Weights of a small self-supervised image encoder.
Data: trained on made-up road signs on poles, 3.0 epochs.
Rows from block 2 of a small self-supervised image encoder, named by matrix and row number. Rows with one number belong to one channel. Each number is 128 + 32 x the weight over its row's rms, rounded and kept within 0 to 255. All counts start at 0. After the name is the row's rms in percent of the matrix's.
After each channel's rows are labels from the 100 images, of 14976, where the channel reaches its highest value: "colour at peak" is the nearest of a few named colours to the mean colour under the peak. Only what is clearly more common there than usual is listed. The data: made-up road signs on poles. In brackets: how many of the 100.
# convs0: first 3x3 conv (model.blocks.2.convs.0.weight, 160x160x3x3, each kernel summed), inputs 80-159
# convs1: second 3x3 conv (model.blocks.2.convs.1.weight, 160x160x3x3, transposed, each kernel summed), outputs 80-159

convs0.115 091 [134 154  99 110 171  73 103 131 116  70 121 108  98 128 195 137 150 151 154 134  72 167 119 135  84 135  95 139 102 151 142 143 121 125 118  94 100 146 120 132  91 143 117 125 184 167 115 126  94  87  71  76 107 133 112 146 135  95 119 115 102 120 120 104 126 126 116 134 129 109  91 145 133 162 125 109 205  98  90 141]
convs1.115 072 [ 51  85 102 140 146 147 119  96  93 147 115 112 161  88  77 101  92 111  78 142 180 112 106  57 133 133 120 128 157 207  84  74 138  63 112 144 160 126  94  77 156  65 132 217 107  71 107 152 122 131 135 180 118 131 163 141 118 135 113 117 162 220  74 215 135 114 160 107 103 145 130 130 103 113 145 180 108 106 150 138]
colour at peak: green (26)

convs0.143 095 [ 86 213  89  63 203 117 166 112  44 123 167 121 112 129 137  64 132 160 157 127 132 110 154 150 143 103  59 138 126 170 141 155 145 145  52 117 138 166 134 100 116 125 135 117  84 110 117 116 110  98 111  69  97 108 110 134  93  90 120 125 177 157  72  97  79 145 103 103  96 113 121  69 135 135 116  74 154  96 145 151]
convs1.143 089 [107 122 122 197 131 147 127 146 128 129  99 128 114  97 103 162 102 147  92 140 136 144  35 113  96 105 153  80 164 140  69  82  59  89 108  41 125  87  83  91 145 147 171 148 120 142 100 167 155 191 133 150 146 125 146  99 125 138  93 131 123  67 139  98 118 146 148 127 145 102 181 132 108 143 166 119 175 128 112 134]
colour at peak: green (25)

convs0.27 111 [154 101 158 171 101 116 138 172 122 118  91 119 171 119 147 174  91 122 127 108 101  98 106 167 112 128 104  80 130 122  83 100 120 103 150 103  96 132 109 109 102  94 101 123 132  42 106 142 103 135  97 136 153 111  98 145 159 141 141 171 145 104 156  99 138  87 118 105 106  95 139  94  60 147 110 130 169 209 175 167]
convs1.27 100 [119 124 118 109 194 103 190 189 144 156 139 128 103 116  66 124  97 134 119 143 101 159 152 107 176 118 150  77 150 111 116 225 111 132 104 140 179 142 141 150 129 126 127 119 150  92  82  86 103 120 194 131 169 116 142 133 131 125  98  96 151 127 160 137 125 174 108 139 129  97 100 129 101 110 141 124 133  52 152 146]
colour at peak: black (36)

convs0.91 092 [120 116  80 160  56 130  74 129 115  77 100 111  34 172 120 127 135  96  63 125  34 107 137 100 129 212 149 111 187 186 114 122 136 125 127  74  73 166 140  96 110 134 102  75  99 122  89 106 148 109  78 115 130 125  99 120 149 151 131 137 147 175  95 104 113  71 119 128 134 141 111 115 123 136 116 132  84 146  53 173]
convs1.91 072 [ 75 100  85 113 128  76 107  69 134 149 140  87 138  49  81 156  88 141 108 124 255 134 129 198 138 128  69 111 129 112 120  68 178  91  60 150 137 142  95 101 151 129 107 115 121 123 124 150  83 106 154 117 133 131 114  80 123  99 127 134 148  74 136 134 155 170 127 116 128 125 151 178 145  95 158 153 148 163 180  73]
colour at peak: brown (62)

convs0.98 127 [181 136 138 146 183 215 127 120 195 197 133 123 152 121 147 175  83 225 189 192 179 107 153  59 131  89 160  92 157 131 106 147   0 189 159 138 177  70 126 121 139 129 146 128  96 111 108 135 132 146  84 166 133 129 124 139 120 103 118 129 127 119 138 130 120 148 137 122 130 128 127 122 130  99 159  55 153 120 201 148]
convs1.98 128 [118 130 117 135 114 118 127 135  97 127 121 161 115 149 149 180 121  72  48 123 255 141 156 104 117 129 121 150 134 156 133 142 255 132 118  56  77 197 107 138 116 112 128 155 113 156 126 123 137  85  84  95 169 118 144 129 128 136 137 121  96 107 121 111 119 118 147 128 128 133 111 109 101 125 120 128 121 112 139 132]
colour at peak: black (92)

convs0.44 098 [146 153  55  88 191 153 144 102 137  96 126 149 169 128 163 144 111 129 148 112 153 124 145 130 120 176 204 131  98  91 117 115 127 118 155  81 139  56 154 107 123 126  48 130  41  68 184 111 163 124 142 131 119 127 139 154 101 148 111  81 119 127 128 108  85 159 101 115 129 122 122  91 116 103  87 199 114 138  94 142]
convs1.44 111 [ 81 169 170 175 125  66 122 160 135 111 105 148 130 101  96 125 156 151 118 140 104 114  75 134  98  80 168 163 140 132 165  75 115  81 141 130 188 152 132 115 149 149 126 115 180  96 133 114 141 111 107  93 150 125 100 131 132 104 128 151 103 169 107 113  87  98 123 101 147 101 139 131 122 185 126  84 133 134 133  68]
colour at peak: black (34)

convs0.1 144 [ 61 127 172 102 103 167 166 106 121 101 136 151  96 138 114 113 142  90 113  93  89 147 107 121 137 143  84 169 122 113 169 120 159  55  76 151 117 180  49 151 141 111 153 127 130 114 168 147 113 120 154  97 111 121 135  96 129 151 158 144 110 166 151 133 121 139 148  91 129 165 128 109 146 151 130 171 138 102  81 102]
convs1.1 091 [116 146 156 184 133  83 159 131  89 172 120 127 150 163 155 164 156  98 134 120 207 136 127 255 104 103  87 115 143 127 123  97 207 140 126 110 123 118 114 142  84 117 151 141 149 114 129 124 156 135  90 145 127 111  82 123 137 146 115  94 118 137 148 150 131 141 126 188  91 137  86 165 101 115 115 101  74 157 206  95]
colour at peak: brown (59)

convs0.132 078 [129 129 169  56 110 106 196 157 104 120 154 124 152 131 127 146 120 185 151 135 139 125 133 187 116 153 131 161 108 190 127 177 108 144  84 182 164  79 210 106 121  94  83 123 105 125 112 121 130 107 154 168 163 150 127 131 120 155 136 149 120 165 134  58 116 102 109  47 143 154 151 138  68  65 127  80 156 109  66  54]
convs1.132 109 [ 90  72 119 188 160 134 145 155 162 111  77 107 121  76  72 103  71  99 112 109 154 105  82  69 113 126 109 125 157 137 125  97 124 153 140 131 174 113 100  88 132 139  92 105 158  79 181 127 152 100 143 155 144 127 149 104 150 145 136 150 133 113 170 131 191 120  96 154 150 113 137  77 208 125 100 174 235 149 174 108]
colour at peak: black (45)

convs0.133 184 [173 119 102  86 129 145 110  87 165  55  47 137 122 125 135 120 104  76 152  95 118 112 138 151 141  99 127  98 148 108 125  98 136 127 116 102 143  88 134 136 142 175 112 126  87 178 155 122 128 114 120 133 139 187 138 169 138  94 113 127 100  80 159 125 103 122 129 188 145 148 129 112 115 126 134  63  85 155 207  87]
convs1.133 163 [ 51 127 134 170 135 141 166 135 145 196 140 127 176 122 160 146 158  95  84 135 132 126 145 145 146 178  99 145 151 138 117 145 184 146 114 137 175 174 129 153 124 133 143 118 110 144 141 133 165 140  92 138 131 116 132 128  93 189 136  85 107 167  85 156 175 125 146 111 131 142 154 151 119 133 104 144 128 136 187 154]
colour at peak: white (72)

convs0.74 066 [127 189 140 101 131 141  79 152  99 117 140 166  82  97 160 137 157 129  87 110 165 151 101 120 111 133  95 116 111 166 178 123  89 148 138  91  98 148 130 106 129  99 108 158  95  65  79 172 121 117 159 103 103 128 129  80 135 143  97 156 111 138 133   5 100 133 157 121 157 158 124 116  59 126 143 123 111  98 144 194]
convs1.74 089 [ 92 135  95 154 125 189 175 136 166 169 102  23 159 211 178 100 188 131 161  69 106  82 107 160 126 143 152 166 131  81  69 122 168 140 121 140 155 120  78 109 120 151 144 150  86 211 158 132 115 120 126 123 144 150 127 134 130 114 200 164 157 138 118 145 162  88 137 133  93  52 134  90 135 147 118 169 133 132 134  74]
colour at peak: pink (33)

convs0.138 095 [110 138  94 151 114  98 109 148 135  84 139 109  81 111 110 156  87 122  88  90 124 116 118  58 127 129  67  60 127  84 115  79 155  70  81 140  91 172 100  89 123 100 111 123 107 121  61 143  90 107 156  75  99  80 112 128 139 104 110 158 127 155  88 145  88  70 138 114 151  75 128 120 114 142 102 131 138 109 175 131]
convs1.138 088 [ 79  74 168 117 100 127 132 171  70 118 145 181 153 157 168 150 156  71  93 164 146 152 161 181 167 255 101 175 146 233 136 151 188 217 110 163 131 117 112 156 127 150 151 129 120 172 111 117 139 146  74 149 122 193 124 135 108  74  69 147 110 168  72 140 131 123 163 149 121 131 115 148 149 145 110  65 135 200  91  95]
colour at peak: grey (70)

convs0.6 093 [103 119 131 139  94 110  96 136 118  27 129 125 152 149 143  71 156 133 171 147 166 137 146 128 134 134 101 168 131 173 157 146 123 161 111 120 175 154  91 134 133  62 134 164 131 133 103 135 149 118 101  66 134 114 126 152 163 109 114 154 128 130  67 150 116 147 139  75 143 115 123 157  26 149 118 106  74 126 167 105]
convs1.6 101 [165 184 116  93 167 167  92  66 126 123  63  87 160 119  93  95  69 127 122 131 124 110  74 148  79  76 122  71 153 146 138 110  72  78  98 136 108 127 117 109 143 115 179 165 160 155 123 149  59 156 153  69 137  92 137 105 143 182 107 126 140 109 133 151 122 161 137 180 161 142 131 117 196 128 148 107 176  89 109 222]
colour at peak: green (27)

convs0.15 079 [179 118  85  80 145 139 157 139 123 150 112 158  82 109 139 132  91 133 131 124 107  96 130 134 152 104 139 123 150 127 162 151 131 222 113 139  79  63 179 109 117 161 147 135  90  98 166 100 105  91 160 132 124 158 124 130 106 148 166 144 100 145  80 108 135 168 110 220 172  91 109 111 124 161 133  85 104  74 141 194]
convs1.15 097 [136 121 111 233 147 144 105 167 169 184 125 132 154 156 162 137 118 109 119  65 116  86 128 134 114  59  71  73 116  96  96  98 115 120 142 117 165 159  86 147 149 124 126 181 147 121 122 131 109  96 140 105 143 109 123 146 131 129 120 158 121 154 137 116 145 169 165  97 120  47 114  95 156 115  89 143 128 105 119 142]
colour at peak: grey (64)

convs0.21 146 [112  90 155 113 164 195 102 144 169 142 138 127 149 156 127 119  89 145  92 114 177 168 169 146 134 170 161 123 157 121 161 104 143 111 167  87 127 132 126 102 116  91  82 137 118 105 142 110 105 175  96  39 106 119 123 126 108 116 134 113  94 136  67  87 115  86 117  87 149  87  99  75 150  55  84 147 129 136 125 127]
convs1.21 171 [ 91  63 100  69  86  35  80  98 115 104 117 102 104  84  82  32  84 152 174  67 136 100 107  94  78  77 110  78 108  57  73  81  13 115  81 117 112  45 130  68 129 132 112 181 115 129 138 112 139  63  98  86 150 107 129 134 153 171 134 149  85 133 122 143 139 113 136 121 138 150 157 137  96 120 128 139 117 131  88 198]
colour at peak: black (99)

convs0.105 088 [145 102  95 138 125  76 148 159  92  93 118 128 134 151 182 119 117 137 138 132 150 176 115 111 201 138 102  46 135  85 151 135 157 114 158 146 138 192 134 171 122 108 192 164 149 107  64 127 176 119  97 113 109 155 103 162 116 101 144 115 160 114  68 141  78 186 110 164 117  89  75 142 130 156 134  76 144 143 123 142]
convs1.105 097 [131 128  82  55  88 116  96 101 169  97 124  89 109 107  38  99  63 101 122  97 220  81 121 132  65 108 116 135 162 131  89  99  79  87 120 138  92 129  87 104 125  84 103 163  97 149  98 141 136 114 118 115 109 118 137  43 106 165  79 154  98  72 105 168 131 106 111  99 100 155 182 100 136  55 165 129 140  75 114 134]
colour at peak: black (81)

convs0.87 138 [170 148 110 119 117 143 164 133  93  76 181 107  79 137 124 176 131 171 157 137  90 156 160 124 110 163 122 133 139 122 134 205 186  88  59 144 160 194 114 173 101 102  82 132 175 184  84 131 109  59 134 123 120 115 118  49 114 122 152 106 132 153 132  65 134 116 134 129 124 103 141 115 162 129 118 156 187 150  41 129]
convs1.87 090 [127 149 156 159 181 114 139 108 104 174 119 156 129 117 127 192 116  96  34 113 143 111  91 165 144 124 106 106 108 142 152 135 229 135 104  94   0  74 154 100  94 106 154 120 183 128 161 124 155 191 141 171 159 142 133 150 141  93 124 152 158 124 129 117 150 134  93 142  88 103  74 133 110 139 108 144  92 136 170 121]
colour at peak: brown (66)

convs0.122 093 [123 126  98 117 114 109 141 147 133 121  58 113 180  95 120 173  74 121 122 128  90  80 128  46 114  67 125 128 144 135 132 166 142 144 113 167 145 111 123 109 149 145 107 118  98  98 125  92 137 148 154  83 131  69 148  94 121 112  89 158  98  71 175 124 100 103 103 138 125 186 125 155 122  69 126 133 123 145 135  75]
convs1.122 106 [136 101 166 128 140 155 135 126 152 104 133  92 120 180 113 129 129 163  93 152 140 128  79 150  89  90 117  97 161 157 143  56 158  83 117 154 113  85 145 101 118 232  97 131 103 145 155 106 119 163 122 110 121 123 186 130 169 143 163 157 121 149 163 111 157 136 112 133 108 143 142 182  43 115 159 106 117 176 153 105]
colour at peak: pink (35)

convs0.73 091 [134 111 133  72 141 147 110 128 136 142 187  75 151 125 186 109 134 173 126  84 152 125 173 153 111 106  89 125 135 172 148 127 155 126 113 156 144 152 141 138 126 128 121 103 135 139 135 111  84 113 123  78  88 147 119 120 110 119 103 124 134 100 150  64 128  80 119 141 134  72 119  52  95  86 125  91 134  88 150 110]
convs1.73 092 [124 226 163 163 160 139 169 113 107 145 109  92 132 159  98 123 144  90  67 155 140 112 147 159 158 150  93 175 143 147 134 141 101  85 124 151 148  92  84 122 139 142 188 131  98 190  94 131 105 105 151 138 181 150 115 147 118 137 159 177 143 142  90  66 142 138 159  86 142 153 112  99 140 134 137 125 112 173  88 138]
colour at peak: pink (32)

convs0.2 132 [176 129 158 111 149 134 116  83 115 126  93 128 130 122 127 128 101  82 139 151 147 108 111 176 121 112 159 110 125 110 120 108  94 151 173 159 129 156 147 143 145 153 186 120 142 144 150 106 113 137 169 198 145 150 149 105 140 126 135 151 144 112 189 165 130 195 128 196 125 157  99 137 149 122 153  83 113 100 121 114]
convs1.2 093 [117  87 166 110 127  97  89 151 148  94 142 107 129  58  76 121 107 175 127 104  91 125  80  84  79  92 181 150 139 110 109  81  90 109 164 111 117 122 115  94 113 117  77 115 106 101 147 113 106 122 113  61 117  56 135 113 122 116  91  58 105 123  80 136 111  85 116 122 124 122 196 111  93 124 108 121 162 139 147 124]
colour at peak: black (68)

convs0.26 095 [120 110 189 146 161 146 166 128 131  83 122 113  92  86 114 102 120  97 156 115 139 151 183 141 127  96  82 116 156 128 144 130 102 145 102 122 142 148 125 136 122 161 219 120  77 138  67 101 108 124 122 122 123 134 111 176 123 130 110 169 183 101 140  65 123  84 123 187 121  98  74  96 136  68 144 161  51  61 124  96]
convs1.26 115 [104 105 118  87  92 162 134 114 136 134 120  58 143 129 136 132  95 130 126  88 125  81  81 132 102  85 134  85 164  46 129 131  85  93 177 136 159 128  86 178 145 125  61 176 163  92 108 118 115 118 135  71 151  95 140 122 133 165  91 109 103 156 141  92 144 117 131 145 150  85 122  69  95  87 162  97 141  18 144 142]
colour at peak: grey (62)

convs0.40 098 [ 73 113 129 120 145 154 118 150 147 142 143 113 155  94 143  96 123  70 132  97 140 115 156  88 164 145 110  90 153 116 139 139 141  86 115  87 100 134 181 120 110  93 102 140  61 137 168 108 107  82 126 138 103  82 117  96  98  89 137  40 139 123 143 160 133  59 112  86 120 145 130 143 112 130 106 104 133  97 115 159]
convs1.40 093 [169  91 160 121 130 128 130 203 110 125 119 162 131 159  86 119  95 189  96 111  88  96 140   0 101 171 148 167  94 174 120 157  60 102 178  92 134 107 149 131  98 165  44 158 129 106 141 138 129 113 146 177 110 140 121 123 132 143 119 121 104 111 100  62 107  71  92 199 127 145 145 153 140 143 113 204 113 182  94 115]
colour at peak: white (32); pink (26)

convs0.111 080 [185  62 158 121  87 111 123 138 135 124  77  90 149  92 125 117 104  92 135 111  62  73 124 146 128 133 126 140 129 124  94 136 106 148 143 135 143  94 149 106 120 163 119 109 114  98 129 121 101  77 149 182 131 116 144 142 117 110 127  96 115 123 121 178 130  77  93 139 174 157 114 102 109  98 121  92 135 137 185 144]
convs1.111 094 [114  92 105 114 127  79 132  82 105 142 106 154  73 106 159 125 116 120  91 131 188 140 112  97 113  98 124  72 129  81 106 122 101 102 132 137 110 125 112 143 118  94 125  76 127  61 179 153  67 124  87 103 116 100 144  85 133 164 110  68 121 107  84 110 109  93 114 143 130 157 135 130  32  96 120 128  97 113 177 140]
colour at peak: pink (29)

convs0.49 090 [118 115 128  68 192 130 109 161 128 128 192 121  90 140 118  79 144 131 138 111 175 107 144  91 151 169 152  92 181 125 151 121 125  95 104  74  88 117 167 132 128 127 148 109 144 155 106 148 114 152 127 198  95 147 139 176 126 105 133 112 148 142  73  87  84  78 139 101 132  89 117 129 108  65 134 131 181 125 160 113]
convs1.49 107 [124  39 100 179  72 125 132 144 126 129 138  54 162  55  86  78 121 136 145  98 139 163 104 173  85 115 213 128  99  93 113  78  68  90 123 120 126 146  91 103 162 173 128 145 149 101 120 128 138 104 149 132 165 172 143 101 114 144 150 151 128 105 113  26  97  56 162 112 135 139  95 176 148 132 150 117 116 128 120 108]
colour at peak: black (48)

convs0.120 103 [140 127 107  74 123  91 140 136 134 193 134  97  88 124 108 117 152 132 167 143  81 120 162  98 119  98  79 105 126  95  76 138 149 124 145 139 129 148 164 108 137  75 171 137 113 127  90 132 183 127 125 155 155 133 136 135 119 138 131 182 157 145  31 139 119 205 146 120 154 109  53  96 149 170 127 167 121 114  75 149]
convs1.120 094 [145 148 123 178 126  88 159  91 133  56 159 220 126 143 150 110 153 141  80  94 132 183  91 151 121 116  70 121 103 192 192 142  88 186 146 252  69  18  68  95 131 159 125 148 146 139 140 153 107  76 138 105  97 148 144 128 120 169 104 155 134 100 147 151 153  86 109 115 115  80 120 119 105 112 160 135 128 106 160 159]
colour at peak: brown (63)